python train.py --model="rotation predictor" --dataset="rendered dice on a table" --train_examples=145000 --image_size=64 --crop_scale_min=0.8 --horizontal_flip=true --color_jitter=0.2 --arch="preact_resnet" --norm="batchnorm" --activation="relu" --depths=[5, 5, 5] --kernel_size=3 --stem="deep" --avg_pool_shortcut=true --widths=[80, 128, 240] --init="small_normal" --residual_init="none" --optimizer="soap" --beta2=0.99 --lr=0.003 --beta1=0.95 --shampoo_beta=0.99 --eps=1e-08 --precondition_frequency=50 --max_precond_dim=1536 --merge_dims=false --one_sided=false --adamw_lr_other_params=0.0018 --grad_clip=0.5 --steps=28000 --batch_size=192 --epochs=37.1 --lr_schedule="wsd" --decay_fraction=0.4 --final_lr_fraction=0 --warmup_steps=560 --weight_decay=0.08 --adamw_weight_decay_other_params=0
Rows from block 11, named by matrix and row number. Rows with one number belong to one channel. Each number is 500 + 40 x the weight over its row's rms, rounded and kept within 0 to 999. All counts start at 0. Numbers have three digits each. After the name is the row's rms in percent of the matrix's.
# convs0: first 3x3 conv (model.blocks.11.convs.0.weight, 240x240x3x3), inputs 165-179, a 3x3 kernel for each
# convs1: second 3x3 conv (model.blocks.11.convs.1.weight, 240x240x3x3, transposed), outputs 165-179, a 3x3 kernel for each
convs0.1 114:452496503518460433481517565566521492510471576433472512478445494486503534572486575506504473518515494497457470522456488520460547480498536532491483488485544472502490467502511489565545528485479512479510502532482500516482491493489484547551523514549466522460465501435571438529553448538540534556480516491463512464526486492554516546522426541523451504525464523469481515488520457505524480544465473522518532524500515
convs0.2 102:486530468498489487487477517465488514475512478511469466444528529463441459508491512495446474539467510515460470572515588524476526486473519489473556494511493525487469528489522486526461451484515444506562525501428486504576478477460479536449489511533476499467485552585462491571537528530425483472515435558427556557558456495477501481537489522489528459610563505477545473561509472487522539393575594473419591600391430
convs0.3 096:474525496504467547554520461515498464507568528558476466473478513433522503509455494472527548464487477489436428468522500513501533467475464538511486490496527516529466533521518493421426450418498527449473573489496503577478530505490491439496510532519533505450432533532477518418529473511486535527511496602484494514497508472494487488450490498526374464692632637495539565568473501499550489494488530380481472553475506
convs0.4 014:492439501501465530433426502497534528489482481472496503393510526481492492561514461497508458493498481484475519462521495499450533485500528496521423532457493521488462477474531537518533465529520465490464549496474452485555512506503503520561487527518481443545469471478525429458478468462472490539409479436414460443499423472474481526458434489470481538479497466354460533427524522422542528483519549507455434518503567
convs0.5 102:480512510426428506449615536435528506508462506573554450478483597525448501427457480487529504477519461458518451515500541498516489530486514467560500482593495538512485458466474520517529490471478524450478478541599499563480581541488477555452525427492488494563622482535492521480504484517559565444441461548495577434490495465549465497633552467409477503616583452589567545515531475549434481468445546466480430456498516
convs0.6 105:539553499330453485483528517505529485479462516451493460538446431439517517484497460491474476469493499500553543530430440573556575548471517565503527511557470502468503479466462437536505469550475485466523566489499499471510502522489496490464438500494490471460491458506498497502524612655617560498475481515510530550454514492563448525554566487428451496472492496507505442400451439513523499468582494506506451480519535
convs0.7 102:529468504519441502500581478459474499450572517408548418502465510454479515449512498489481519501477475458473542526381564480482567394548556501509528506497455507456502480539494556576494544451506517522470511514523538519459514452527495479587445516536543499496547485500490464541512433589453481525499506475539467516527538447485497487517525527542564474519494515592553532500570560493500549519464546519511513454525500
convs0.8 098:491491526540499472525480415476514445594464488442473495447479453488541556468534516487482554521512414524518414469493511439503484582495498534488496448497533488523510490496537471468489492454555472532466453539507465523488500484509479563461495485575496477534473481490455515520516455486462482470518527611465458555528486535488510501489539464519494503499598528454521558536542546571497506570502486504479516491516471
convs0.9 109:614548457506452461436543511450475468400497488518515473473559457501468502515446474522509509499517524498502567478517432508533567499507516515528517425438490526458493470529527468401495598523451530507485521627467566516529519523507451560513467571477459541506589461526604524524444404541550472496464479487509481544519451487499527533500527558511564488443507487517508461486490528418453511495459557454480532423444470
convs0.10 108:477468512494439484548444544484496526534539519492429525527584484482570538422491545497532525499479537486479472469485449516526469540496498531486451475472513483530502550474516513479489527482477515489485500530489448497511525458520501477546549460473563524514490582540583410535537537483512502523534529480530504535474516465494404494443541485491517494502439573539517574523459495479521505433558456445478515463522483
convs0.11 108:494452549483459471516516529501544531423558430552468428469450477490469484487522496478550469463535498446484485489454491486520501499506461505554510500483528473527568490469491526476534462516482430584493421581605541400563502507479553450481555486495484557496456504475507463513475503508497512472488525509550451475604464434391593454485504459438555475471509500455540484495513484546554508489419584587494446538569498
convs0.12 097:489515513477536457496553520524541491525534478454539493526526510521487411502537552496457466444535424477502496502434481463456555428515609519495524566539479535459429504495521501495469443517502511511501488532504492494446485536542514493527534479494490532461534519486533551325500460465481513512435546540536531446518441480475462536474523473498512514492516469429514481513495496497552496489520473500554462503511452
convs0.13 109:481491465433486539496513484403525424569441531474580450563470496441582484377491584574527479462512500486473513498534487525505557506456518460475513498431522531525494485484512503555545568537527567528477484539497508507502541487534454485491518525486588505520498497535502428480462488540521462404496542480493531469511457554521464438521486466474451461536495491490431577478508524531484509495505482489518523510507436
convs0.14 062:491481507442491499531487460494452438495612384455468481525507550439510481552550477466481444454511514505521458526517436433434549436576471526493515520502508450466480494482539530580475556473477475445470610534474572532459522514523514461531551538531525501473580514390489468523508536493466490485458502468486518529438468520480487517541474473497523468537526491482488493373617467468551558391570499522506478483539468
convs0.15 024:510517569551480434463441517482427532468526527514418528522508477516497536513506446494479501507530560464510515537514508421421554455518404501513514524477500541525457504510518509554481563502450444463455520445483526520445468498519497534494555538538491551467574547393575468477477477497538493474496557512524537416509477516487502520515469473488465439572482487491502488453472432502515476527442543518541525546442436
convs0.16 106:503497519487537464505474491538469429553502535496539416496423503479534484513449446413536479423545507446485502496535463456561442533497528488554483477480454480526497505604545509516490463437477562472492444482522556453408531391467507537433498507489493493482496448467482556493491516480534478519488500444496525565412546536396483561479491563466448521547508477510499483529546507467486493497602417503462582445600449
convs0.17 098:528490512471482445434529515427461520545532453484457437512511541458480499467487508499497460461473513475475438482493505510528519462519533489511490512537483490469475471506532485456557491558582506526455462506541520508521535540551471509468543569489416520487454410391478466454502532489489443542500519507487530496531506519491474424461520549488482534557486468479485492486452476539536554539481529555477430465518512
convs0.18 102:500496443444514457450518515454438562497442533544483490471465457559545455535492528439429480506500529448478589530529516487495490485549498492473511504473447534480410494516504487476504471461472451509472522460504507455560467574528467554449482530445540471488506549458525484421587456481501495476475555519473462537516409521526452452543491453491468455539536517518465512509435456463475535447522502541434635524433550
convs0.19 015:516538491474517443497524487500472533549501538430432549439507488543516534449499518495502523493529485427454471526528550476516457530524526518495492554401534491500569505498535502489496546431539451450362515494522460529550512511469419502474459553568511478501605469473502469476516494407508494486505443433444488473493430473485525566456456509577523469496449491473452460521502504514371521510485410558485514488449484
convs0.20 103:462503538519528491462519537524486457498542526531546436472501491463488569464570530433525541427530527469519522497497534505523514500520572484514522465549462466502523496527520464481506535491504473560467531407557542399482501469513493582447474607443483551534550527510550497512515526462511519517505532498482504528426642562431557469563491490483376516590378488555562474565642484544576485476537440516502574424513491
convs0.21 112:508500536469481474492578452533470516510413479463450617486490513444462503471535493580451477544412536520421554505474491457494533484511572494461506446523514582499476475489473506499479504511460494435469498478521500553463456467556568413511471511550527508506559494473510545496440573489454507549502507459510546412510497492561433479456539508511432475473512515511458527449533539505538528489497533466603522470509540
convs0.22 109:486517469535508527549542481485502451485455533562411518556491524519572478495527568482440498481528508502442517489486504451545559574415535536490485477492462501421472505516475431500532508537533508532514529462499464537444535517555517563457488509511428487529435545418499539495508440485494486408530522476507457485493474557511478504562569485459414515457519486467515472474486496478642543558522358422478550571431432
convs0.23 012:519508526469428499454460470561494501487470478501499571482481433500519502531483454432549503512548479490507427507515486414505525508507525511514506565481528496524496518539502503493481497491516524545398510490486478517460410479531573474441486483547538451494501474482477489473505496488586452503443493514440478481551487434528415498551456446558411496533423518415431459460520570450484514491557526508451482503526585
convs0.24 111:533508522487480448523511469483492484529465540563465470507497521513461463522428505559502519501489478576447444573505480534519458455418509494488491462478481526644500478481494564478507526571463459497531503421518488607517500492530494534480448450530467510533556411488505477493515531534473513530522541468516570454504535481576469507466486536467526509495557474490516584542539494446486591473454497432478428412522494
convs0.25 115:473503491478542497516462482508506482469482544528536522517529526431530507512500455502446541471490556482536509444479573465590502550602403548504469522416574436535594493509480544430508478474504553519521496538528462525508462500512541539498485631481561421520438382552395565544410530492485487512468445461549480479432519513484546459468544508558525460526507473461489499537488485515511528415510502544491450523521522
convs0.26 124:460531480521534511478548439502510509484498449630476534446500568522554550452499480462484579549474435554553561480469542470508486481522482480527495513502484430511463518471499584496472469508480472503544514544475507458467449469547499509438474502474472503526501494530618515518561543491510504527483520548544472506409513498560466494521486565519484490567542510465575483462466562516529489551462557519528543471479507
convs0.27 106:487519511443465481459444459567442453487502545545487498479467462477460492524456482486541503557485538489557481515446476521549545501578496461524466526496498478554521523487528486453452521536500488449506532479489448571557525507512544507542508486544477527538592511515561492486532522494473561490492491568492478511491440445394462521548510454522552476454534507467530527466542509477518568454475534417505489496507507
convs0.28 119:520448466454519519512495471593475499538428503451550492477468532458496495481479485501526501522443522482538543544502423525407568442527513458475495451498493499469493568489468451576508564539462497443531494508519506512502456480480522522484460545511565522467562495460517484521487544493468465579522539517500552508525538504538541432514493513530530466516528517492469521474461553505477471470479550530563494492506556
convs0.29 038:484529474510527492460472446435517578453522469466436514476399486499465500546533647467467485528467484498469537556436558451509418466477509519512470493507412517513413566520536524507507555499503531513492465509435469437501516500527482425540487514429500488460545459508568480424455468553497529474495437463532467486508487479488488504510521532486546521519521472467545489441544529429468583458541477520510466512479503
convs0.30 109:447559458530460556538440436521485520509409528464560460506447434424533481515420525593496527550543493529548499505490531482522436541508489477538502489491476534497469582449501495547500449492572507457503590488523487500494508612514595456534499518500499525497454568528434535522557517450505510512492413527434410561516407506489587498480526392471499611537519421504502544538438516567588506483576487436411569634375444
convs0.31 107:446491541475570532527471486633466544426500487481500443506417461461522497507533513489516511504479422500499501540510485463465567458488501512523541499489501495454458480476544478484514472493537458501515493508520546522470541497463484456467502549548517502527517536574444455468446511545507452579528519506526536542464465494486498573486473516476503464601538530445542504510504505527521437572594426436396531575526505
convs0.32 096:581447467529468498492472481520496529591506534463476463518528514558505577519444529539376513577453471606418461474517462413536478514526484515492493492511461411505475533466537532514513439607529504538518512550455490591450470469512420490488482485575500425505527509583548512476508445503512497548531444538536498471546489451564484420486462513500545522470532478484446558522486620527486553530478545451542515464480534
convs0.33 104:537495464417440509567525553546494485503560549463545462451481479498457453507486502467446487476468516519557522447576472482495503459447471492580512534533538479496515519520556489508471529506535475526532523530460492503424473595521557466468388493546485537490516496409526483532510551480461440443433505530475485542468445500503501551515493500469459551496507536565499566596553432445437517489484453492585511516413455
convs0.34 098:589534573497476525438452443427494500521513449507563475465580529540532510534496522467489464435472558477536527432456555504537465493534481473515542571494470532469517511466503532545550517508491499537442539544504439579513496431460495548534492522514552472469481465503531563488400419425536559515498467488501490492484569499579475489577470491497540537487424448491483393614541507490575547524465533541445549521491526
convs0.35 019:471463474467463480509495544430515513486497432515489497507489465482468483564500527499453527467484521430480434531480468450528505481522513556531501488528516523500509552601506624495478464515468462444415508506467489531480563430462512497487532428519575537526554483455529493481418448430391438424463461424492404508537473484510495514483519481485486519506467461433447446455505531502493459476559554500423527527483472
convs0.36 108:452480502550548507554519535433559499477375562536508621487505477498479448472445417481545514466491493532462517476464508565430461520514527509498518500445522509475487492485548509528468461449472456531477461494505609376565530443471438590513458540539540530508480563512372534520524564519498526517529460560515542552432487548499543497490482533483550503530502439490464501485512520509522459472541443472499657515464452
convs0.37 115:480563490500479553513556507477447428497553368482458653547484466456485501468481541525473484582501501514547470463500523510448489443564511474479476513519487474505536508508493460534529494496453466499536562553550409593562462466537522476542487466432544490476450478524472497513480473494518499462583555531504508457490552548545555567464505530570487504462507529470479496475435499509537435487446467541519357493561504
convs0.38 076:478534514511507531511534445475544453451530519565476511442514568492496443488491565475464427475476444495545530499485510459421568481516426506534530489476476523475480454461486501538458531453579459482510505472517446553470488555481559475440486581536464507455456507487501509501487475541490494411480469553444510484522510494516486481548466502488502651529489520538571477559497461508488422489540454429587525511449450
convs0.39 066:546510495513497473513467446467419560553535389493503498483475487538535523508482544463513587522515532511507457508436483487485550524510545545539487496514458482493448536483482478448567523508546478492486449549485534489488486546497516518487520540539552579493486504496562556501517543438472508511484459496490464504524447452497451498449514510510471436488562508475483490421490548455476462474493511503477494507467540
convs0.40 105:495548518524539496515477426522506527488511500522488519512512520482501514473457492491489410485462481550562493499522480405537424538499597502438481504521503514502557459501516479485449532553529529480521546512525456438479500478511519507499493509447522605553516501446506506499577542479492515477502510484497475487482461512518502566509523528529500415475552479528444458500465551482508470498526522546562454467537444
convs0.41 107:413451560485538435522524501498459524467548511502445478476500505478530484502490505542490531502521523480516525567489528469514536545482539436489496435536469518530501459525502513510461465491496442549630476557503533512489497547501511528423560527501480463468463464482431523484528459504469435550570466463521538473524478481512436545510534483498440515507484480549551478542472482511444540516521557486516481446478506
convs0.42 091:473535471513511497440529512556519507529460489465468481415550568479452503487557485544506555544478448527479457542520447489483467438553487513515504468546562512523468546477452452486528531539506486555529503489482484522445452459438475486523484460568509539544483532494458488513470465386477469534511455498548476521464540522488431526590515596516516503495509514549567534468488476540472583468515575512494394443493507
convs0.43 107:465499468551527419544477515429477558465564434576420563496542525541456535519527521541531506484539532507497561526502478520407502466459500474497483507516498466510496560524452481542541510515485558434489565508601448555490485492560446533534489487509486521515480429494446537484437493500475492525522555447540535443504583474504436578496532508556519424535544552501471525442512447566509600497553458440530508528481550
convs0.44 111:508497496481431486536526476443453594503458486478491493467501449471522486504522502455536495520534422498512544514450446465532547561524500500520449542546452549496502552507458472564512483501561592461449430588458459465583474536462558578476518452490461537506498515561494487512558530454467490552559477507499479569458467523447559514447479559546492523466487501476518489484488529424479511607445591414421515635470468
convs0.45 118:499533485527474466511519550512516507495504442510529510469495488521513541476499464522537551559515458518525528459549405536422445546496473524493527563481436538494485476570470472453581549486432535454460466496536480493511413468518391492461546488485489585480622524520472554451466475466491506569498503488487543489485540464492468486507457505497502515494522552500526463553498511511496490493544442549488524510515405
convs0.46 101:482476510535510543521473523469500455391557536494522547491513455573505496466461436498510462471539480523521504557547473499517562496482490497526493496506420534479484563462507534516490513535503502388437524493462523463534539454459507538473461548509497460561538472584507462493521532467504502510500500483466414492493457508502553449446445484445501447623628574512517524473525492526462555564499449525506548472504484
convs0.47 093:544508484501449472445499540576536524482459501456532480483542494520502497509515519479434474475431491485454463476517507516504487460522537487527432531514547509521521445439525492514492497556520472528520502437472506482503469495510547496497447469452431529482494488489484459440481507491455500490488505437476446579431465486480504503477451484583559617455431520518498504451480488395432442528518479491586545471459497
convs0.48 111:471480489481493491506567486513534517530470493513533472461532529485508454549507495417410495495451569493496498513445557392544485483539507494544456568490462496458501509629491522524435499480542485476487462543441499483505521466524420524485501530503521574458647506453545483507399462485518529461523501550540520513531469505517536468480500446496514512560487497406536488425520500479539476553470478453513569466527424
convs0.49 096:421486479491468467464495512430516515511466511448478542546571505449561506544536558456465510575512445521535474548472475512453472530509490479515480605470447523444456526491449407463479470514493480432485466569476479508489445474491610483458510495515439489518497505545490495403438434460511557599419490471452492483547424511524459528452480498526546464575586594502428601548517450452497521503498424461436457488472545
convs1.1 118:462518543507494493489541576464522509492553542454504525514540521539479484468573502522572502475517516512478504517500476449480535511498500450450551467507491514507506532542531535482469476479534485456500480469465464524495542480501480453567501524522488550445502429541482561507482464472415468519486551501508496529537501470521493502490520501476477487559551502516498521450534539549473487504489531517472476489506462
convs1.2 109:507533526537549496540502495481507471565466455551494529510470570505486391456477474533416517565444450519495552491559440528561502474549401489476517452497579426466573483568593460490524466454456533451481587554400496538526432497497429492546556521488490517468490504522476506517537543515514579500487487461511495562547536496550541532430476465511518512473475466465514494511498531510481512460491538467408447593518549
convs1.3 105:519524509541573523491460488406508459463481514520445457470500539428454452514454546466499499573512486477487482522505474468529489473461514462528499524454535524513536481472509423460554583566532484477498483475463510464472466507486444478487531399496459497458597487540469511500538527485508480513493515525615543475459429581530494460482462545501516540440531490531519472498463510516498494454452436373487532677546519
convs1.4 013:485557487454436560409516449476567459440600544587553600423518452505502578497542456494503516513464500578484531521532513499472531537518459508499514493454517479443564420503481515557516439573471491477459456573490452480568547454509496459494512521507499449449584533470533516489500508487522485538576512520609509516540546429494520526515496534485505539433474505430464598537512499460528470533488504539587534511396543
convs1.5 102:588533485541533367392350556521496472467437568549496476497547529538496484511549571462479535554545571526516493470507521598494495513510470507529530520505467559532516458555505552448504471449508560464457528497495502481505495517554475472534474520464458523549376501539478526505525517542448465437470530624524485450520545481476451502472524539467534410520512560527436472382443527522551546502500510439506494513424524
convs1.6 107:517533562428483438488497463477516522488499487469583527486505565503492531442491419528517509476495520482551500512456444528532464484506460487548487417469534503457519465532512538498448478512504476452533507515502492529475579509468504467430505484532575489496464510514502493468489470501541492454607553556478486509511507568503505486532487541513520428479522506611606491424381457472478553566467480498527477485488478
convs1.7 102:442455496465552504482545498486510471459481505487497562458448457436503484560500479502525462476476454518571530579442554531543401483557420454474517392488568471440590480530488511497478527464516468528493521543483522551506520510499522500491511534480475499538545515482546481452502466476501500542546527511508484497530504525484473508480577456532446497442482515562547456473521427465445534525497492468537520458485464
convs1.8 093:533545512493475500498508501497505468645504414533530500436540556509494478544532506556576479532489521503516550437554464448526566474474536459491458515469492485561493523493515449506486500620548540537487492540478443583509501522479535433482549518528469599504563460498508579446498496465486468494542514524536562530480488522509462493526506480498520483472480454505577494470489532538478472527506468491535520500590476
convs1.9 109:473567493533525508559592502551446494487459522562508536495573395486409501543527450494431466509520498476508412528474417523461456516477428482475531499539403440507447505479498476463472476509539508500481528466475493518507471473476514485505479541494415529550477453507564515478450479471523469462482559547518494480450481515531496511538484474454491495516476488463481491532535510509514533473547543467491506510497476
convs1.10 108:523527543488549506441549562524480564490543460448493574487496550552487518520493461493491488489488447507486525582425449511519477489445443538481463477565429507533535520507520480503482515488501501547519522501502536485515498486557487512501467528464494511516529475538497551506550469533517462541546562506469513480536442502499513484474543475497461484546496474450505540530512507509502466470510465499522526480518514
convs1.11 112:520480487450472478571503496543533513518461515492586477489474528441552434540474517477494419525475529508517481525445527478462554487516468496506455467497511498433467505489506489519497466464562568477571532508434502572418511511504465535532483442546508483509460503540535432540487491468512458479493515502554467570474511561434495495452506474512532560456484526505475473497561511529454534497516570496481487495537423
convs1.12 090:532481468520470452494444520509530482550503425506562566607510486475490532435477455482495470546525515519467439568446484384537411481531499486483504513483485497583454464537475514482556501510465503497523530487499533452438571515420449450489420446538525492521646385477556488484542458462484477483509475463517476502478546464535434460502496522498463478499523483524493527525525521428550536503488476505442491526558496
convs1.13 111:484481462542494523441545489566412538489539485490533499470510505490481519524434519478507524532526455494475508471525497488537479494450553454564483509512464494487474473491506499556471512503479492505485504536503522496510502478516504564468495495547447606496542486532455537511461545495484489482489556523421559493539487520452497495492494479497549542477554479468523534541430542482564482617487494487480480548545464
convs1.14 056:498450542499485555516501498496397492576464492490407505481569462507472554517516547550475516496465504499463513495460469476556484487611557526499493480490496458537484475445520533488505461467545527500537438547455465448432456494542435523490438466569489556506578466408486527511502507542561459529497486566488528528468499493502432484458480534504441492495468498505475451455462481532513478499464533455459478536466453
convs1.15 025:477520478517492491489526472492529531370552463496536542473477454530551461534441399479513503488567494519502487520567516501481542525536522538562519539499508462558520464466504477504543527581514476505528521494503527517480486531497467517516526455532385455538496491545434455528506473527524517509450457460497477500521495476449512477502512581508507513524493496480548551453505471519491542455501510410494528525482512
convs1.16 105:556473553571493518506520467523551496523568536522559444541510473519456506571552498515455452533449439457476463529512511472532467507483496425518551538535493521514500466472452507468522522463465507454510564461529517428500473426509502513466508514513448495497495522479441498478565519546509483497512533501482548442564481483463556516518483475505489483528464501538522543449518506547481484582509527517510608541389595
convs1.17 099:498428556594489489502521457514491495529558490462434483537595533481494505444471481502457450557490502481497559512528550495502478485472557453493527520499524484471543425507439547453427407504403474501514461510488504517473525506508460457512488516486514437534544504481453496460488477494501519481546584485512485523539464440498478514549614511446488479451529580523480547519519590514509502504497544499505474478508514
convs1.18 106:545508508495440440467494486531460489563512449479450478522431479541463461478492572542492548488479540462480438481495476488517515537454452568406539497467536435524514512526484463522415479563526494507523527542490563504528529484449535476461562495476465492473519508465432514447518504492500522480505462504519486498455529498463537514514513462501476453494490450540490564510552514514505503540502499537458515488508511
convs1.19 015:502438481555545552482450494510560574421432367415443513542596485478542548577561455487538508480500468500394493460480476433516439505520575480556468482502526527502512472488483521535485499489516503464564596495530576495517492532460522470482519515491504489532488551435499467429474538449472509543544525454517507461484548571456530546476504491502493467508511472482523485474531484488522567465581517449494532470555499
convs1.20 101:556546512504487514469540551473486452581568525539513471476466476519482455490468519544419485588457500516522462509496525496468433555475513492469528534505510492503519506554489515600409513475471532471511514506585510432509439471495479546487474582515534554463427519498466520501539494524516462464516487462592511487443596519509535495486586443452447469587505484522485501566572538580523504551500535514525511513464492
convs1.21 112:483567509540497453574563511399602482535513502497600477472534491515495537525570515469458607423556632528530510485507467526479507494492517492466452507496579473542446487512454452485497508506562545576386530457516478506538454542468601533385493517475496460512504449537486539458565523534500475521521492440475490479596460533516464488505490542546500479504537548461552479563509543526450561464476490496475554506435491
convs1.22 105:527506490498477487476533551486479498505448546556473482473492499535453490445493488489517513471531545459510463510500540477476532498523451533503490446525533524501496495504516520511520554441491433441422476519567511452534518524515554479481489501520495504477520479569477498526549461446504444483501481515492528481501587457557563534475496551459498451532506520503446486446501497543521472617463495520597503464555511
convs1.23 011:574611478497442541496517466452501483579489483480519536475523500484533500455539504507516506449525567404557529506485507482460456544497454520493535501481560517472577463462426474501424512475514450461540424422416527492442521595378540523425538465425508484491529508461486531542497534464473491527559558440474501542515462446456562517475477497492481448425480549437487511528540455504424495497536483438437506522447559
convs1.24 106:452421498549476485522498480515496514491522567487487549407492555586456424541407511472534463507513478525539512536445500527444548553440444618485484528502503468448458473502430531556458489483503591498479494490474517492526521457465548449480563570462514559490480475544503467525517516515480527529467482544457600487545507536537468500551464537567475464533468482455483503516503546474515468497529505515502528528564426
convs1.25 115:552482456502486535480529460496448526555495473485539560521527497496528521488428524476471528559492425495462443514476512539457536430573453521443502420418558406431534509521504520542494530521425502536470489538520535465495493483519472535486550494526477581416494541503527600423478524543476544509516459488467515490455437473532510490458544461497570500481488560493512548571523573540513546500484484496491488493457535
convs1.26 128:538492487501468434490469585458463422494537482479477564558418519473570547483493512545487511476517490571409507562499510475493556516474587585463517505514451547487536493507531504483518531485477532486490453499514448539479508529452509493459500496487538485572518580413515525551459430573458529522525509539521481513470545482486464515489503449554505520502539506531472568516579471480518433496516469497468535522474514
convs1.27 113:517563463474450464486499528512470491498538511478435482527431493551521509483522561513533518424507482445522530514419538461494581447543460543562476521545540599453487502525471496570466546481497537515516536514491510555456484525503506489542496495520481535552459522512450526486478492442503458486534480484529489516488487465465489553523477471463514495499565551484456578446441517479532491431497501497405524516420494
convs1.28 115:464506514481478495482521475483462488580564464511560461500507572463553473474462518524492472424564484486542530600457567470499466555455468523470458453512481477541495515486511505530515541491458506463531517517504535465509498422525492493501509494543586575434567427530598555469564497540471445441468448488546503527516507448408595514568463477527492526516519500461496465495563504548518544483569541483517469459486574
convs1.29 034:519552496536467528475533540476442476494503516456416478457534465570476528470536518504501482469549504490545503516469528522518548494487599521490579457504536494507486520516511552533489504517456483511523484516473489479503541417551548513516563503479507410500529491469501498524505507520463493528494499495464433488505531431540477528508551528436515506503469543500466497537503533477553489503596471568504484476458592
convs1.30 119:467512523437501473455514482531570494509547540601507499468433563514525425453520527489483479483468517441548567462519533516433533469568438514463534504457528499519533528516520526523491496476521488555454519521472501472604590470528419525561552508479471492487499432500470499458486556525535494477513527495488414577540346544555490460518550477460554538452477500498516487534510546511466478434527494518414459578541453
convs1.31 110:461477540540518467489507546496440489426575513616524427505510536518518496524522529533532523597483461503517437476525485577487503474524462455496490497517523477494501507516511513495488576548482476491479530450479500454514511522449514446488394605476473495478464455470527490452565458471506581532528543511515502507573485469524484477592472485517561543564554494492474534513546574521477503446481517537471439536581516
convs1.32 093:424479538450506476482509470454481490483407498467448561522504463427526492512527527487593512507522506505418484479468489485537526481516495500536462511527482538541463536467536463464484468466491538411461601443519459541524509548435521472479499488449500508473476584432544503529488505482511532520507481482546461540581402506560463481502529507513591515484538469508514467494551560476460488478583516469492510528468479
convs1.33 099:565518477535564467395327469522529544490443515474497527542451493484504512429409416520442485517537502510549493475520521489537518520477478479459459521502566523456486518448463550428487457530524513528497486477495541474514495470502503519447451515522533400539473503482567509473476481486509445452481505481494462558502483444513522550542519506486495455539533562530429456466535534509565565470479570498506540548414442
convs1.34 098:453426467430492575556524521543485539486504480526538569511565475495460497544437485514504467492479521468451548477519483561496529528432492540473500515496457529498457439545537524475470535512470482463495493520487539484520468486491512514486470536522451450486455513544498505477452473544476537514629596499544493500447471485502500497499489429531589515616426498478508488585528481455500444481488478530509484503470502
convs1.35 018:475451455518518479575525514460463501446508481509430552540532467527458465475443491488455483470501487557547482479474471461447464569578539498528539558453512537493521481465534418472467500548487521483480556471443561474532591529480544560469510533544462492500559546429513467489515543515472512546517505499501553499472470516524512551473476495470489498563521468529521487479565510417461527477494539496500513521521498
convs1.36 105:479469432469449477487529521475476489475526573502476401544531513531484536536540456497443505500434487500443499450536529456592522560506534458483522534472518498487544479459498473496488484482551449465533426512436441459461535455524487487515500480546501525457547480491548465494488486499501566529490463505516501510529537495436541478424473431490504509429485536495527563526448503501423503519441475605576482478514503
convs1.37 105:514504513497536466426454461436611528556544572672614532465546483474487471491435476450514492472489481509502564506521504541556509500502488525450486499471476496488479510476462500483439451500496529534486509502504523442411511487531510484575438637494460496472504500507509483485489438485461485447488518564444519553448477583492514514491499474512518519528500539508495449454507478440442474536538498488451512565451470
convs1.38 075:577503509501468470464441469526467514547593509546544517489515402515509515478503526516467500522584515482524532428484572446488538445419522471551480533477549555491465480445440500552531462481457487540476484522472507465506467527481479450470536530478553523480570494546480590523529547521561472507466494541527505524525436501528532492536518488426445469453436501495530396463545519484538488501488532463510465448505539
convs1.39 058:442521454525515569482453521515498502478460524526568487510533443463546493528542498496540514528433476465533521543435461443535498473501496518550485470533538472490504522482442548513446478379502480503423545486502530508462476479527445448522519483536502486482507499533497470520513448503436504595453503491491473478500463516520461476533541481468486471419565479508504572508595502448473505520524546507476571418484466
convs1.40 107:490495480450518491537524540489528448555446391487485508459491494523434542508489496465501452484516481481480503444472508551476516481454460516497501498486495510495464460431472447532579545512548545522525483551491448477453473525516544517519444464536493464483490514539521497461426506482509529429487537485491479441548582473479481485484517466499525582564618539471544478458545484457467434567513526486438505469500522
convs1.41 107:499518546604519505487527482521527521514528533521543472488449471544460453508513470513438455508437413531438542390548503465495571544534491546505455586463523456450557536514530468517501535508518524501412556502424502547435510494501561552449532478515465482522482535512471524501497538462558532498512533517494591504564548566492489528513513453573475490518495541574529480451451563474506553500526553446512548512442483
convs1.42 095:537489536468525508493478525507515549515510506516533396473564516500470529503549592554507491536515475530519448516533517533526516512507526507502448508454412543528519573487528498520461538515450509473502547511444448499504532471493455544495547453501485459471568465450430472525546512594462521492477456510509562514528488547506559467557517461473500485610536497500474432488512476504481532527470502458463436572586521
convs1.43 108:523482517531583516535497560496489482498514516443493440546462515527539533447510541463436557480488479563471471477558504544456486501509536474545528506561499482457547496508491530494516524485470569534477493553505481516554444527585538486521503608512527427600468572466464508420481550537449516517583507475487485508450469487449514457443518520460460506467481513484522508550492521465480437531501565499508499505469460
convs1.44 115:500525523510550495495492450533515444486480605488451557526567493468554490459475467454518498481522544481476546509552439474448553558552487476493533495519501533509502549548460493499471514507454470490455502507415494606422496490503471536468538451574488520515435535434491525518469552522518522490531455475539474494472417514483490466590529518491522541507525539531519462470508569505464510465493512436506429534487510
convs1.45 118:474452504564444510384494507474464501457554462540533492569423486498504424466492469468561487553484483494502526512455523588468541581449601537431486455491471456508526495517468498561546520497465483483502513515520494529468523469424486502534518534519555526487572450505531488493499482563490517488488476495492489518503515428482539508540452498454523541525560470527506485454526452494451536497443470550516377431539515
convs1.46 095:480513514523533545479518480515475526480509509503524488513461496496501532536474461525527479493466494533460417514506480489491478504524451506498477504513477490528466584508497482468453516447488458489542489462471499417423584498530552473436503442561483522423430491519579472541447475468451526471563486482443508504515429474525486495452498492580475538479552518493522512489504515528604504556546532437445524571545483
convs1.47 095:540498431534470462487530503444446524484502530466490476521475470493540516484499457513542524500492466482509525500436519428570508524475494480461470483523477521485520471476493448470505506566590493544543550491540489466472495447532509495495582548493484516546454551487497486519428384445534493502501508549485485486524480488486535513472452437603535615543517486518443573519539495527449454511542495562511447510414482
convs1.48 098:532539564521496507483474483523465543526467583541483449519455436455444554453525499533490484524474517464505528444594433600435472504537447533446531614506540539472567472481516527507445489472476483485562480528487492565498467508481533466523432472528451529481470658399477509552550530466523531465518499561457528529458518516510455548512462460508454540461534470488430486496504548507492533541441562453521504555498499
convs1.49 097:422453489504595538531500497512546523399461471449368431518472468498489489473501518500530531491549475463481498471451538540460518478442551458504513510516464487494495488461519495498538530545550508567479466528528520526520536428470628489529498513489487579472543477490499516503584526579510460480514538415476503494425522479512481494456487540504571568493530537497514471517474487520534549476559575534512503543568501